A small sound classifier, trained from scratch.
Training: muon at rate 0.0019, batches of 256.
Data: trained on drum patterns on synthesised drum kits, 26041 training examples, 61.9 epochs.
Rows from block 6, named by matrix and row number. Each number is 128 + 24 x the weight over its row's rms, rounded and kept within 0 to 255. All counts start at 0. Numbers have three digits each.
# fc1: squeeze-excite reduce (model.blocks.6.se.fc1.weight, 40x320), inputs 0-63
fc1.0:142135170094120128115116176136090109165123154155130095107137126156128119115150146103133151106085136149141114134136115142108128141141120135102158124128128073123115131132144162154183141157142118
fc1.1:128077157132164104127143161075151166088153170127117141136142124079138135138123194091150108149133140111112171135125126130108145127148137123104141130143134126142146101132128124148072127100145119
fc1.2:155111156137155128187174098177158127148146110097114122154163102117114148134113132122104118177134080136107125131104138121131134141109149149158106139136115144099138115152089154118138148099117111
fc1.3:156134169157135130141117131144110121153119124149133164126122122195126153169084121108119095108137090180116110092088108162122114158124118119144150130123155172099117118124094126101123161109098158
fc1.4:157146124127160136168132119146114104124168129108127134151120132079124127162135163121158101157133178132082114141138149167103132120115135137144130146120054138156127169120123127130128116073174179
fc1.5:146163098166105144124137143117120124154151179074152089106145115106139144131132107138088092111162091136127117108144130132142105138136118096148147151179128097169157134111124137141122104117135111
fc1.6:143097150088123165149107108140165130116127146081134120129137117112157133102157150146131178132137162125089150130138163119182119148136079117123175134152110100147110124122138168196100082089147118
fc1.7:134139145124137137137110166154101148138138096112123120139126108054169144162116116152108151089149129134136128166121140140119117149145144130129147115154092108112095118110148101115198122189134160
fc1.8:119152197130159148146113118119125103111112123149090177167066154105151132129176111116134172139147131129135130098093146145125151134097151118142117133118100182091133121111114132135153136085175177
fc1.9:172159159121107107136114179170116120125099068139143127127143131129143149130184128115110168127097157078172120092152161113127159086108151096147124143098120113127105153119157123112141144129165152
fc1.10:152159113113136149122144114140110124124137153149126180147108109128115128145114160082109157149114120099104100151088132179106104135154137127158111118105142156125124124151111129109126159113129130
fc1.11:144141085108136153151129120143101124190122144129106134094143094137147126124146097112127196089112125180130136121123154128100106199160135129132121134174153063161129154114149160072159110134196087
fc1.12:123139107158104188119113122121102151115149125112159094138125130070149125147080159119146123098134099112111136170163125137112120122096132157131113109141115137150124126165148132114123162192123104
fc1.13:133112160156165102149144151117186165145151084115152152126097124133132138080119131164087112127107085188125142126137134093144189150143134122151107151121165112123165141120123113113109094101138096
fc1.14:139137093105168138111101159121147153143132150154114148128127119096133120145107126119132079108132119167177141128141118150140123165155114128156148123185118118119123109081131122122155113110109180
fc1.15:079155139122154162113121131107093129153153123117114130138166151091134126101093176138148108115161133161081117135134106142126128122116151127099100144147129153142152131143135175101155155105116159
fc1.16:055129102116136157083128110082121097155110146113105122115131123095130121123097158137106106122148121122141177155123101169167143144113132104151116159150104122159107098145123186123163111127089099
fc1.17:156096105133143111131116148071104104106108147119118144116123161095121071134093174122120129140120151127114130164103112116150067109124134179108085082164138138127118142140135179109097089105092116
fc1.18:126185108161130177126133121105122127130124138141147159115137098118107123145150174167107144134131118102144151111128142163150123136142159117162082146163131142132150143111111099122126124105167157
fc1.19:119106135127119086137144193125138155139148106138173111127131120123120135093146143120157136109097134146151128160104153088088124121127123166104182139112150115151134130139156125108119107194126141
fc1.20:140131154150116146134142165127127128110105112067139087141149105082096192161108147138114128147125106139125139112120142119143153139134161128116088145148111124089159113168118137120118145133088070
fc1.21:115165104127133156117132149091136128127150128094143142106128134098132138135130143145095134115128112134143127164114146153150107143123161097119113101139125091145176125120172152142149118170084132
fc1.22:116132150105098134111121171096120123131148166124121099118137137129113119188124142142128112144141158128153122111168115142107128125109138097125132109126112109132106103071172133147166122153150172
fc1.23:128163107117086184103080154165091126179093118089105093086162138169146123131125114090105148088119082183142137131152159133133095169153153104146140122142116101121106131151163144100179138150100116
fc1.24:103127088123135143104138107096142135126131137156136149109115151108132104123076152075136119097118111153114120164139084163108101165126138158105105137141124139146152121168152144108183150117101125
fc1.25:133118103118090172096117128132112129150105194115083120112114089117146113182123132109096132103113079140124133130090121157123134159160159120157086096176123119122082115101149103120138147127090103
fc1.26:135120103104162137140114093120136118126169161088154094147095145130123135142148166105109126135143154126103129131133111130123159146142152093145127110148128103141113145148135163152163091129166102
fc1.27:142097169122158175142135098156134104111131118103092124162173136099130145084083125141138113151167122139093104109111095104143118126141145113139141110114115113098131120110099094135087116120086159
fc1.28:150124100150121131127126105149093115154110156152141152102123098153130102172141126144144133103161159132127136102117138155180070123145129128151139093138160139101160134144084133127110142088138053
fc1.29:139120165093168112178182118138157138130164144167126155167148120173118170143157120110126114186144130149118152089115105093140166150116086145180129131104139145123115158123100112144142101129171146
fc1.30:154157133135148165145135196123117132136154127134058128121121104120153132142141136106112123133117103119145126131122094141093103119108174129112133124106084123119093116153123118086134156121134163
fc1.31:145132140110138160091137136102148117111128151091105112126129115133154134128097179158109173148130109108151154120108170157149131116138125118158146111124100099123141142134158179147143101183110159
fc1.32:154132154126135102168127087162157172086150112110146101137184138144136124132122178144163133164112113114126141147110098137153139126157121136156134152126097136144116158172093150160101155118138189
fc1.33:160108160121162129168141127159149133139167163093131121159122118128146178129145136149126149171159161139117127095170113135139166121124108111146135162126124140140127122125114199156111088107183067
fc1.34:102166108111130165139114131128115129148161090123135142091149129086134130152115106124135144106121095116128133149148147117111114177093096156132089129172094106117109150136152118084155126188138165
fc1.35:113158140147109143136106171179088118141108084133116166118137113174137139129198084108144102140102181093114140117157111122163133129122121125152118151089147173123088136109114134108126146121180147
fc1.36:086150129106072143100122182117111150113117160126123069111141112111156135163138119177123137102098144138175170094115130130132140144115136101129161130157137123124108138112133156128109103154101160
fc1.37:116107112164152139121146131107150138115129113122113122123117129081110136092105076160107131124126106113166152127120102108175124109145154109108162114131130095133166119136145141116106095126092130
fc1.38:127152144116107157135126104133127172142130120136063158125138102098138094165069189103146113149176075109151092136131132147147101129135133121171070141135079171085077180116143102115116150138133128
fc1.39:123139117155139111146147149123134121119155130131137185119116131124108126094160111139170118142148164121129106121167116113136125060117102145125108171099140217160125111139129147149053166145149118